Weights of a small waveform VQ-VAE: waveform 16khz input, decoder widths [24, 48, 96, 192, 192, 192].
Rows from block 1 of the decoder, named by matrix and row number. Rows with one number belong to one channel. Each number is 128 + 32 x the weight over its row's rms, rounded and kept within 0 to 255. All counts start at 0. Numbers have three digits each. After the name is the row's rms in percent of the matrix's.
# convs0: first width-7 conv (decoder.mid.1.convs.0.weight, 192x192x7), inputs 126-134, a 7 kernel for each
# convs1: second width-7 conv (decoder.mid.1.convs.1.weight, 192x192x7, transposed), outputs 126-134, a 7 kernel for each
convs0.35 087:159134132143072152075162143155153145113173137163064150152168169135190146161193169199148146176132177148116073132134132154160131120150156126139108133154158155139171148157060149137108161152179
convs1.35 076:157133149098147096137025083115118153122143142088171063147089131114137119126158150131066102064090114114097056108163110168150161191090147099091100088095188101154114148141070166095147145147143
convs0.36 108:154158140180143148158199157175104154161143252170132156152163137118144141164182161179156146154131112148157129133149163168170171171165128128148178136101166132166151171163141160135129168178166
convs1.36 082:132103113053142058175037103136092134111150127067121130131093091108107126075139118120122122128093121135051071097122112095177054139066109167058100112094153100123131083168137134098115094070110
convs0.37 106:152166118151090110155100101149127130137125115056134101129103201136097146139141124152162118148172156132147060087117073104094139076120137130142155188143162160170135140135069139083152127108141
convs1.37 141:148104132155156142174115159092190111181075105172091128123142100108105106104164129168166107132130139106132108163113160141139123087132131085169103136155120124145152129172145138126199118185045
convs0.38 101:143193152180152147119163148163124121094090142170134133154137099184128157116169103124125156114188125110107126121170131184173159185195195175174121163169134168127150148136149167147118167149131
convs1.38 117:123132137147119108182057104096090124181049086098117179065180040186161106147128097136152103125112161101077101141074129116170072080098105198052194040128108156188092142121111120134139150147171
convs0.39 089:110145115135136122079181094158136138107111121149138143173083138150113128150159146135123126100119167178209114129152161172142173133077175092143154199099125171122155087087081129169160104162142
convs1.39 089:142129155122178097105099113080110070165083150116130123124156084128154132114131075103107120140084138029125089111116080099153139134146118170094159126178144137137143131122132108133112171141123
convs0.40 104:186182179112156109101095111170136095082110156178128107164110136165123169148133146084163145112154168134168143161167120166142170120176102173146147167154148151126135124126158115142124129150137
convs1.40 085:163125123136091120089122114111094137108187132144118100151080189126129115124076134082082080112099093108116105139134107122125207134106178058221091138142124132123143104104160101128114120168166
convs0.41 095:115132137166122109068030149099085137159125123146173142157147104121100145153113194122094084165161113142152143167173160164146162094105127174090179065174136155143119123090109157154106186113149
convs1.41 112:077130130108095091182164079161089136073151127073174110127124095148128118099091121072193181164116129125095144064150036112100085068084091129070199047053151090143117094133107110098116109140162
convs0.42 122:132121123148159166172217176173155123147132187187132132094186155126146136144162183185151137184114173122131118151159154139188159128135110131110142131133153131145126153144111136150147116145116
convs1.42 075:070123119100114122196032077128099152062068101093131075113093116086106110133104152181107106099132088110057046074121148127122073178116117072088082129063110121110125131201112126135137147104076
convs0.43 101:123130095122097123075113148151185126199178157153143167158134171149087119106125132163194150194110158116154023177148190128148170124147160141122134184091132078125152138150040171135160140140195
convs1.43 096:103127123117146115158073085135083159127167112089121072121109126081156094153076140118000214044200030127065079132120135094126142211028150029136087104111139113128132124154094166079130127127133
convs0.44 103:147109146099153125135128135125125086147179122133114127144173060092146107130090150077113134136120132094170147106099105116124084121093094151116200141133154135148137148120105089064099122140105
convs1.44 128:138168127166139090139148107140113128133133076160090152124128097095136102152103150102166149099148084141140122133109169095172120081185092160102161082134133141128152112160141152124155121139163
convs0.45 108:080139094096093168055139120172138145096173086175166092179142124091174093161119142100052197079148134117126159136176102168078194157120163169134170097081141154124150137095114134157119160152120
convs1.45 130:194133161141117097173096112072101101162102104146090161073139109120154147117145106181127119156122182099212027134074121100126117109169093161067184026158151126161105128149156080132114163154175
convs0.46 112:152141152141151181172094136185157092128059110141126142165113076113118119166119197076093110111171168158181105090129121069106103117139147056094151209132135147148129173116030065126140077162122
convs1.46 142:156128113136117148110140085139103137104120084159116138131129113070115113134094121083149122111111099145089121146112144111143115049178089156090122154152137142123115139140155127142121154125159
convs0.47 102:106153119164124129120126103153116113166179097148134111118123121161148124150136127151093194103165139122144144142138101158117192166124145150117163089116118174122166115116201147153118138157142
convs1.47 093:173120125126118110146206138136073111160103129118150128108106151094193081158095126169115122109099144074193065164095106155108195077121120151076109078149129118153091109139167107116121135142178
convs0.48 095:156119135144155108131081163127104150183162163106190125152161148079191101179108173078146181133141141114202027141095157168100159155114122152082182089118115124139169209121097140095149137133126
convs1.48 078:177147154105148111136044153094116132129094141122130137170132160170104172096136065149204051110085139069143052119040147134075169163129125145120133075150087150126124143130197087135144129124153
convs0.49 097:170157198114134131137147098133091160115162109144119155104147139137132147133117109123122170110167156209111139098129149139135164142165138145215181178143076175120116162114182111143164164125152
convs1.49 090:122138151128157135061163133101119109141116136113146098166119123152132128110165090125087085150014150081142176109147051175110169084148099142119120127149144139124135171049045199123148138133130
convs0.50 102:161192161193098180153148155150116146080116220139115109095197135141117155146142129149079112153096127149143125161131103162152086146116115140136123145160177169164135155138153186125121145196123
convs1.50 097:185114144083143098126040070128097156118121102101122145115137058102148112110122146087087146103127088158069045142101183077205040112101144129101109071161107147093147102114147101113123114138060
convs0.51 097:157161158181133165128128160078128127157071152179169162122112082210118129115137097144177168174152141187145193192175147170142153083150137125168112121065147087116138105151221157184108171104177
convs1.51 084:100144078132127118108177101140092134139165137123062128076122096124117095102117097082031129101127123132112183098097076112132078112153064120102102121118151072126121093119000122095116150106154
convs0.52 090:143112123132092129088156158145193135134176181133150144118139151080167138141127169071138079115121150182113047134142152143160215141124113129115146151143126178140136160104063140114145118157178
convs1.52 069:173134134125146108100012142113119119114095080175097149086158106129099119103125103136170091094120110083135004155067188114165170130119115096089153052149110121134104151105172112197119160122147
convs0.53 106:089166140160156143161206158183120143191113178163168135135108160171128170124160163181192098165130152152145103139170161132150178147146112155116144184162131174155159162159103139166158142138150
convs1.53 075:099134085093085100156005084096076139099065039182117116099162127112075105089095101147112092098116070072062039081113124132157070151121142094088167097080134112109110121166162118160122137095092
convs0.54 112:110125102115133134141130107105151132165071149070169167104151115100098117111118129138095052144033156198076134115157151127180151107111102137144189152119131167128135108135109149129141098118146
convs1.54 140:099148090146121091106107100183048126108172164121122126090162103088168086160059164113139160116169065108148102093151084080180130143089141064128125083154128117113109123096073132129161125128163
convs0.55 090:176127140137122152089147160155154155091147122168092156162170130142157167161187172181123127121130122158123028125137146145163136130140147146107121096158158142146152161145010119114151168142152
convs1.55 089:167142151161138138137044107124137159125162137108125091117099153117130101149172143186087091072110160083136043118122142161123185181118129099069123054090150100171090155145066176087162126158150
convs0.56 119:163162085104120016167126167133152115144132159116138103176102144126101099120138132146136128191137144110156151157147130149138162133171094105132160061164157115146112001093140149127118148134111
convs1.56 145:209048142146108130124100186084105126194126168083124109132149117159092116148123164122194092132149114121135134127053142152176160059140094130138138097170042149165071148108147109164147145176118
convs0.57 096:119175146140180155084128152145143108076160120099154162110164123123134090153093186069136138116102135116096132114132132120156148089133216171148175101114172108139124161088064137154145139126161
convs1.57 137:123160156075184084127122040147138140170112130116172140127156110122124155144109138124067131141145129161069085073148155088194107163117164126079115112094166169060165150127078140135110150161090
convs0.58 099:183171128170138124141136134137069111117108146162131111122007120124178128182149142166075118098126117126170101154108173139133152157108121090115153162188158165138157101172078143130124121087143
convs1.58 079:107114089098082086125132115123123113123110208090112154097135105104111133089134075166106122124093145071173116142107135138099162130126092160098128108204047159108130087153140063139135160126159
convs0.59 096:144127133133121165106087151122158115134088214123126153129124090181113156137147139152154104204158101124122126144118149134159141151130139161111104157154081111158129154140090124113106181126180
convs1.59 095:120121115149103105096075140070110165077218090153082111168121066144107169130090153018092072091154030183045105132138138145141140156123125088147128064131125126139132108114105091092154114122174
convs0.60 102:182175127071126122026048184095142179139142143123134137130112082153134147136120161134097113146110141139094166118127163142129134122146146148105113150126163121128129133097117111085160138151167
convs1.60 108:034213086142138105117122076146091110112158103119112132130199111083150153182123194083081145084111104132117109085135097091189136148089146111120159098054201090138202112145150126104116094118147
convs0.61 104:105139105117146109093165143135191124122167125170179135136102089111152142152159146131085233118112147147150107179164129151097188161139150136078128118091115154143131134088119147173158127162133
convs1.61 110:182080171136121145137032148092111106135046152113130126082142113122143108138129070157126107071132183042237075143101156138101169121115127099073158094192090146121093171104118112100087178132178
convs0.62 095:181151138127181108155141123181122169138174138137081136145096146162150168154187174220152172123109203149155112153165162171134155121155134130164137126110133147125147141139122121191168176143143
convs1.62 083:102125098075130092101044071124071140115077154074151034155107132133092092074107096145107108067138102093109106102130138137156116139096159079110104081115128133072157139104083166103137150130067
convs0.63 099:182169145152110137069142116192085194171148160158177120133099131110128142127120133115118199093152110125144165147162170145147188179138145165129182149161116170137160146141189146159166146191148
convs1.63 094:126127125126147108177137113089074086139077139087166111112139118152120164140120110160139086183080220075188121079123083103092084096082090116088160082143150125144114117151064117111085158071179
convs0.64 098:149115128186176125184112132108153113114086120072145141180113135108122112163153152147164187119141128048171186186114153082138068134120137155156124151184118160134166117151210148152125126126137
convs1.64 116:134144129142110158083106156071139128097137125127139108122143100187084162089097136121172099202092129129162111105124081104085115081157118131112130072132135144118121150100050097081113129091163
convs0.65 101:083161079158105175158147094079193095167097122143098119170162187096156116140159124164112087176103159121099151122141113159126149156111151143144156140116125132129154099133141128136124157123182
convs1.65 098:139115109071123096159109094125143126076162053171100123127087170090141110097119098169144138136137115131154087145124155142094169117140084162096147129114114123115124150144180110132106153088184
convs0.66 097:128140128122167031167126136127144110145108092199114137123116154116150116154127131102161173124192129140114182171125152106131078129158159153158079123155155130125154045134199150149103124103108
convs1.66 099:102153106138114128128139145103138151105126137115149107138115144179102157086126112102127096147100115115089152105132078114095087147098135094140124116129142122126132121149008177066156120139121
convs0.67 111:164123157102163043139191155159144111143165126147128097123084130134151145176144158151126159159176157136161138172091149079160130102198151139114088100166170144157154107148149166117107114141130
convs1.67 125:134093167099148111161105173068155095161122100131129143090155142172096157141110109113101146140119141100122124160103103112102085117151098150126126149173090192114173093160052139084113096163122
convs0.68 095:157135186151148145168138107131120081135086111100106062096187147179135154128138124133098124140134167149166126083119119131143124109065138076147161120134151157158171136125121147135173127104194
convs1.68 103:131103117135093135107146162090122107140159083144099167094097189114111098130122105187147115113114149111201116135117145147099227055146096143123049216114131109167101138125113131126139141095182
convs0.69 099:129157159127133098176151134115138108114082108125141115115137147138101138141147120158170120143108124157085146153185161129148115147153134125125133162133140153119187075191161148160183135181124
convs1.69 082:101120068151087139125137131126143141069141091158068139105104116048130100128110179093080154146160111170017080126145133155115096076156060127123072146123138091138120093137142132145156126154000
convs0.70 104:115122149158118180096131099128114133107128152096104135106113198047188086147140118133056141134156135133194156173135125155073197134115131134161115158112170171163191174113163177118115155078155
convs1.70 091:133091127121129143164062140130125126158078163128106121109126116123108147113118058190137137141182141053216009169086145100057108194107136080121143096186106137116115113169114132125123136099156
convs0.71 098:128150145129170173073203119176144139119148117092157167156128137150101143142151122129101178131143099131115131169145152105149184158166165176145110143113107153147156171124149157171169165146167
convs1.71 125:109093112119109113131105120110096174054104067171107096138130031104138113087108120105063161130111094099101099179120113126117038112177107102171093122104140143119150129119116122114107147096194
convs0.72 107:141102139076145065148148152149148149132041151153141123126116116107144165129131180136154144132105134141160156141150139117122109139128130108034085108106127104127148134142114130124126123117145
convs1.72 112:112123165077198066170130108112128093144102106160130133124133129104120126124129156120130087147096167093151149126135131106147101085173093158097135123149115179075191076173135150124140146123166
convs0.73 090:161120139140128156084125148116146157164156166148178126102165064161180179182149155070166161172139195118107037120133110128110164166142135106055131004142128155155131171094082157129124098120116
convs1.73 083:216090151127136101075035170087162111100162155116101128130106147126128127109117112136177078122119095125122040160078174107081214136137077101123118077128074151102115156091111148142150124136128
convs0.74 107:193160163174138157131185135162125092149164094167095129148135174162154160157146144134073168116174115130145111144103149187100204141123172115142187114149141165132164122129184131135107181130148
convs1.74 101:133116110135119123155194079147079098143055159090146144115103175077168104137126093203051154092138147069203069118140116151062179091102116120103114145126135100170109126161095172074173131125128
convs0.75 106:082181103161134165099122155105175121187130062137126131147089123128114162099132145154132086165124130156102023102094124089093130124113175144132110173138175120173182158154049148124143125092148
convs1.75 120:172091123128124123144061153068185098122136115181078141124160123032138059116105110118091109126109184086157060234095154154160172146101143084105121090155144103131133096164148152108169121155146
convs0.76 098:099133128160162193185134168106112148080140102120103139112138078125181136140117149093102149162131165108080150122155138137150124186144192162128180106149180141151155162134173102143162114166039
convs1.76 099:164118119124118132169128086111133124085132143116129082178069255158098119074124101121127152125104093125102164135111127119129124126102129098153126118137141155104150106145122133108156129188103
convs0.77 100:154174112153120142064136155147137141120126198134128146123139069167141133117157085125146135121115129127148097194146120142105149185123117121115160115124137128149134128092105164132112136120164
convs1.77 095:156149134128141098081104090150141129149155091123103107110156073073180121088127088095023197100132140103127003139092117103130109189095085148096111128174119146095143103096103127106091128071159
convs0.78 096:117142119171103153137148136149141127104138136191101139241128181142119159157165150158139144156165135104158075123102162166137182119140177104115171045192154138170172170179082140123131162165172
convs1.78 098:179193168151172149137054092110111110161128171090161108136088136138153108177155152145049129035123120099117102123118127130113171215070173119090118069123143132155093216039089163102157124153148
convs0.79 109:101133144141157174159182169141142140170101162154136155155157180073161130138150129173109178142112136104175118169147147129130190134117140114126117161120184150146189140140123146156147137100149
convs1.79 076:129098083130090107179051090146102137099089095141088157107095166071117123094118107201103143097119114100103011145113138115098093170111116135109111159147115088143109107187169091116132134069121
convs0.80 099:192154171183131122071066066083137139121130086144087183078097100188133151145125170076135159090112057111145155126163168150139163209092150134136133082178085134101092146038151159126149157165115
convs1.80 078:124125153097119158084188137109130142137170156090126104117124119151113129152110143151121124149148126160148121119077130127087196104085107112101159057160095149125098159085034108101133130143191
convs0.81 096:123150127152103152151177111121135124072144170172139146092156182144138158117169165115159064147121180144059068150160147134156186137129091164114148165161154155157112174131090149156129128146163
convs1.81 075:062158147120134056091074154142121131123099066137168133153128088136105168103123111062135124169098117091109056127096113135146142168104152133080152048088115140122126138088129111137129145120124